A small segmentation model, trained from scratch.
Model: 2.14M parameters, 64-pixel images, arch unet, norm groupnorm, activation silu, widths [64, 64, 128].
Training: muon at rate 0.032, 14900 steps, batches of 384, held-out accuracy 100%.
Data: trained on small charts drawn from random numbers, 203450 training examples, 28.1 epochs.
Rows from block 10, named by matrix and row number. Rows with one number belong to one channel. Each number is 500 + 40 x the weight over the matrix's rms, rounded and kept within 0 to 999. All counts start at 0. Numbers have three digits each.
# convs0: first 3x3 conv (model.decb.0.2.convs.0.weight, 64x64x3x3), inputs 8-11, a 3x3 kernel for each
# convs1: second 3x3 conv (model.decb.0.2.convs.1.weight, 64x64x3x3, transposed), outputs 8-11, a 3x3 kernel for each
convs0.0:504466496482439529488431509594490505441447587503437458497487536533500517521519544567497513505455453506464436
convs1.0:521545467434499469488553506511501570485490568493466547414518508471496497454497496520517402489545419487507427
convs0.1:510518485525522481516501432494523510483499496518531504556475538555491509509506525512513490471485484496511494
convs1.1:516500501505532469472444457496521465536526517512498500499422480482479566487424519467463494472401412477479501
convs0.2:457525526531522558436486456505439480530402498527454510530499489539482495487456457563483489559469479506457487
convs1.2:505516533474416422474467542481547462478537503569539525559521480507490444497501489504527557479487489507500498
convs0.3:489508495486506497555519494520497508481479487497496504564488547551422445484410496533489502493470492492478499
convs1.3:506533532462493524525486504514526518477504565537487535532461477511510560561532514465483452506535522522493499
convs0.4:570441582410456403542443467529530493485462491378404403488428467483522479479500490573591578510483511501470479
convs1.4:528441579552571511497552529505579572562467545497497511516484515470543526513557539494503445506476523538458511
convs0.5:444485462472528485506482489503502497500495506502501486502554499499542558507489520438525507517547469570527461
convs1.5:442497534651519487531445548520500487460479487491519544613531483453495578508520522471394440445508460505492460
convs0.6:432447481479476511471488487499504499476496471460491475595532495541490495504497586519460499497493504514501474
convs1.6:491473484520549593533548493459514491524553510469534536522545514454419415406450484545493503411478475438510482
convs0.7:541373615500448484426397511639470578479443448347660453501540536512508465515524485607598534495526493370393359
convs1.7:565539594509558487425485435570541556514558568518448461515551458523504508476448543518548472458482479510410438
convs0.8:532496531498485502484446496481504522509481502478504510454477534465474524516525543508473476517499516534453452
convs1.8:535509518518491541532480539545485534559533514494468467389511478431508528384388475532471522574512499523534489
convs0.9:569515490496518511495469535536487489474501523550517480483532481440491535557521466569444518537492530504467535
convs1.9:548533565517464526537486474507472545499469499531465443405518500466503493497479534520486492553480514527462489
convs0.10:520538521460520497460519514470487505494502499513495495494426451562488510499540519489503467498471527460519516
convs1.10:482461468460480518428438501532500540548484527506457549495544450465507497433547590463438523536494503502480426
convs0.11:571555455515516508590496517533686391559531525470403611536475471527543509503532550463478438526514502506484490
convs1.11:471507530492495417490443430413475501473446508486449545506438463540470455519461478498515468478505557479445590
convs0.12:456451421567422430528463449547393429499520454545489634521481462509468492514484470510516468537540487517524504
convs1.12:609552508605518451570517505472480388475559437574579533475472477518530528469465488457538557454522543501546623
convs0.13:552564520503546520462433450524588487554542491542610581545494488461481500463490456415525467409536475515556530
convs1.13:552540525475469501550560518430490509555516526532518482517502514503501524472429486508507535485512520481490498
convs0.14:397422470420465536464505542515526551521563513500553506483479480533550506509529478474494503471502538459485525
convs1.14:475488509454460509438472494540509504538484470529482511467483480536566583551483530509490489530511503537520486
convs0.15:461460468524514499490533477512497489538536483523526495556490414523519503490489493462477511474494532487499503
convs1.15:476533479448561490503624484534538524504499524564533550454507410434500532405426590528484552510471479482426490
convs0.16:494481502492515510449493468509467481479500473496494498523476499465461508493481459488484495488470494493468521
convs1.16:507508478530485505478506549509474514475491542436491438491466526451545571558560563480520549502546533485512473
convs0.17:507514497533506509485460518497488499505501492484544506472464466515489486464522475492478506537481494520507503
convs1.17:514510450587551530556464522525542487494470450534476465497463447488457602548480595431486434499507487534535489
convs0.18:478485491472532521477535507507497468505486508482502488512498447541482473565476519532462485531486504506461461
convs1.18:466548498412504510490504524510487483456467498520500501555532482554598548607504522426460480530558490519558492
convs0.19:498512458475517480512508462504496498496495526492487491508516495499501518468459471466507506505545516432500508
convs1.19:454428473498521515435419503509474469516486504502480537512522537500534533545555509450443489450431467538524540
convs0.20:483451528534501538510494509512519496481494467495512514473471479484463486493495468519470503488465460514514471
convs1.20:488499570456516519493499468459541508467497463449530483438469430523542517495538471487511481505519498542472468
convs0.21:606529436439553571467504589577437427433483531339513589514505561511515588447499564472475612505492541507454456
convs1.21:456465508432485490524467445449447519549502576492457497469473457442471494499500460600509487441513498451494539
convs0.22:497542542628451519499533436461479523553503490629458381513533474513507466554499514483494489454510585422495552
convs1.22:510540476488525452422485472517517451458523365505522473446479491565507502522508553410488510518529545532513444
convs0.23:516507510481498516484532527494506494487501477505479485506442463496453472519464505539510498516491525475463473
convs1.23:461458541453562550489456472501545442476539512420554532484534530530482499520550491513443519513465465479393441
convs0.24:519545536525511508530531514518496487494488501509492484482479534470481547487502568463518466511526489498509493
convs1.24:492490474511487493540509529480508483461497502469509508482491508455502500451524491491471509518495487516513498
convs0.25:495519476477508508468483491485502483484504490509503496500487556485556552519513509473513514494493485507479515
convs1.25:460494530522448479494478524528419481502426553531539507512493560435501546472436506556444444518447495537478445
convs0.26:493525470480518507507523525503493497510509504494493491512517511512458496490472524494498502519507493494498500
convs1.26:478525488448511478521498468500544476478489511508472569493513564543524567513614544524449532550547494542569533
convs0.27:547503494535523478510517528487512509495477465482466505428461452445473469487512553514532513498512512491530491
convs1.27:477459479530484458506471478512528507517512481475503470508539514457512521457494536520536461514504462491477455
convs0.28:470497546513459494535477476439506511477509508506474479516511523497507524495499559548512494561486510538451499
convs1.28:501510494523507527488443490486540541488488431496499525514473445545511516549515534471497516529538536501514490
convs0.29:495455480498459482464443485512482505504496509488496487477534558473526593453528527508503507473486543447457529
convs1.29:471520522412452420551513506470532532470476502521479479515525522530499453433506532508497564462539616408481521
convs0.30:492430451475490469538557503488491512493495502436442500492552512508576512438514484466512506500526518522501519
convs1.30:481465491563494516504483499510476546523438499539495488505521534523535555555497513488480515448493522525533532
convs0.31:463497538503509512472493506504505506495491492484507493498522479503521489516528458513494511517478496512482519
convs1.31:487474499525479484483544528542533515551512493513512476463499493436470480505459459508485461544461475503507488
convs0.32:560522537533533535523448577528511394533522416429536604509494516483510542443564529477512567511496511553539577
convs1.32:491510481470454430510485493435429523487461518502463470479485554467487495554548521498452386510447501478410509
convs0.33:542464538489483515467485478495497485528499482514502475522476449545499490520508447517526535485483506481491538
convs1.33:481545527493528510482476470469521526446495534473499548578438469558460474567537512506486515436477514441523528
convs0.34:516484494466501507492508534486483497487486519490489504465496457448458453527528506525524510515508490515504492
convs1.34:504472518540555554529502496526502511461411472522466493477519519491519499517499546491554480499516568490481547
convs0.35:481482488501534529484514515505502490488484474491484478529508512483443516473487517468461492496493510505494483
convs1.35:535554542463503544479481496503496491508502498533496501502442508543500489498471496519524519553510526506495522
convs0.36:491538519491542533499510517516583489458518501492496486552514484443499515517534494430515435488576493483553507
convs1.36:477469459465468529530518540463471510553539576511497509498529518479497494506528489512482497523530467470462478
convs0.37:543609560558479413529510488463493526492408284596410441549545521538513465516511474518494378439452395392404388
convs1.37:478542518493491482451502484610508501586524497595539559462570543510514473504483481520522586506550544498515517
convs0.38:522485497491481473507492483528509493528531478508518512534504488499516489607558473479472464473458462457447496
convs1.38:465512464467466400483461463518511489451516456455500496538515527505415450557516565445509506464501472499524490
convs0.39:478418585446448434442599433558414609384273432639347691496518520508531480537491530433492538422473529494485532
convs1.39:545376496484465450456449503559631545407570488506552533485453468447468453498460533510533455514551525524543643
convs0.40:467500511489497498514518518496504500504524526495511495474456478511520524537537541512512508452460448545549546
convs1.40:557534544534519512517435488514470475500463498555507493480458478517475485466437458580513535573533561535480529
convs0.41:493491501505522526476452483500528512507532515493506506522514487519494482525515551480479502542511538486487537
convs1.41:564532538515451473545519594486436477553497552534496493482493508457470434458455420550526597561550570491461496
convs0.42:525518516503510490465434439512474496520500517533534514485485525502484476499516539479524483484549481431479461
convs1.42:581539572499479494503554526517496523526484486488490562457458511539511532511502459486538463425535537462418454
convs0.43:432445434518540527459508507490489483478458478489494493530526534422439478507486497490496518499525547418433457
convs1.43:461491496455475540510582570522521547569538551511505491503467506491480526448477504498536595475436474504473472
convs0.44:508489490487478499496486486506507519505491528520542513467525552502524543491495476472487501519501467492491444
convs1.44:532525455541557518513464466529488563506476501513482535522483479399514618494557508468488519532539497556509571
convs0.45:594631455412512444461453588491618598427369459459443433509504497517515496468448509420484502484525549464504508
convs1.45:391520491531581617521471451417510496499476431619639512426458493457480535422457483495456550496486506465465422
convs0.46:476472578539545522627501552485481580651569660474485643481538560493512553516489561380377496497544722495492666
convs1.46:504430485527442466503502504418462435428487472441520518518483441503518437474520444541465434524464468502477537
convs0.47:500510490480541523462513495560518498501559523511515486511488487538487518541504524500524470502570485482482419
convs1.47:462536490447485446539499495547526529483520475475513478426508423472489502523456495479520493508527493504495448
convs0.48:506499524499501500498499521468488502484515495501503489453470507518514527495496576521505497501492481553510480
convs1.48:431457450492467454486522522532498495506519506459477470550500492494469509499518551497460480460469466570544509
convs0.49:479492518473489476465508501450492453495480483479473514452438444453502490513529513462486525457516490500524503
convs1.49:521476518515465496535475530466507517502518483460506494482440519472444546501492593474489463485530493525512530
convs0.50:494485501544545525507520496508500486478499488535508502531504503486495488484439478515520512495490496516496542
convs1.50:513497462499481482533525520489424506543494523521486511457497479512556448447516485526440542520452510528476532
convs0.51:505530499467477502513502524496503490507504494522508483463513517507518465479507479488509489486496504505493492
convs1.51:544533568556517568506432474504516485507497476485461535467504555475472618504480503494463458491511496459511536
convs0.52:448641498539499483648436556384433526271297387359379513482548526526516540509479519513536516520567500436511473
convs1.52:461493402516502438546411474555545537492467535536468553445514527466487499465479500447410502438389491424375458
convs0.53:523535575519529505492462534487545456522601488419447437543510511531518520564509506454511482476526526463502496
convs1.53:491534448565638539474602510541441535502374392467370416445445524418459518498480557443479477403473477537499566
convs0.54:396418500336318389329280351442408455332268350363342407461492503465483491514511522655703757667664703661641653
convs1.54:469494542513534573494504549493499460447433427492470478533511526519516520495526527429449469456451475462442464
convs0.55:508426553535546436413489565452447418544563402566597427535514528468511536532497476501514621501554572441467478
convs1.55:523602657571635561437617423430372284464422408490488432555448504610502561541469466439561338595652462572636398
convs0.56:448472467499467488460470502532525499529527531534527506477508499524497490536504446507490496521493496482475496
convs1.56:484544490606532614495540544554506473453499483478473514510513475530476469434472490472488433451537471605505570
convs0.57:481499513480499504488553518579458524535524525646553475504501529491485525457475480441475531501524567458528547
convs1.57:455502456462479483511521515526488490475475454464513437498551491534533499497516497496488524516498524477542546
convs0.58:442366640539548404437525424532439718675474485455458719536508579503504542495494567605574584532529509518558467
convs1.58:485406546510461429463497507499540513438495415457517540517497569482486508431471563445556449442485503437496554
convs0.59:519549608523519460469455495427436629365400529315317337506489504481507496533488464407451453469459464447459399
convs1.59:520536577568479548427450454417399272544574516528500539515559471447531445461584445473458487474515525450409452
convs0.60:491487499495494526505512481470521491516527480497508492497486516498499497487507513501492502514497495497475500
convs1.60:518534476549540509472516441467550512491526496486508485498520455530563519431502441453574526500513396548498513
convs0.61:510488525515495498479530461509498508494493510504504500519446500508477492522515507549493505497489494475492510
convs1.61:495394443520446534521550464492547495450501475495523526572487467571524470556478532539490506513501497461444487
convs0.62:488466472487445453545482515485476490503485517516455488471546563518500566528457565497514497530499510507487493
convs1.62:546505450553533435482496482481502484496568495525533514521501432458512550501472474530487458564489433557487431
convs0.63:495493525497507503489488461510499511484493515485492527515513466513481511531521501527480510477492508504492532
convs1.63:480511495430466530484540512492485472503507466531467523413373553505484566559481462483501511532522499544478513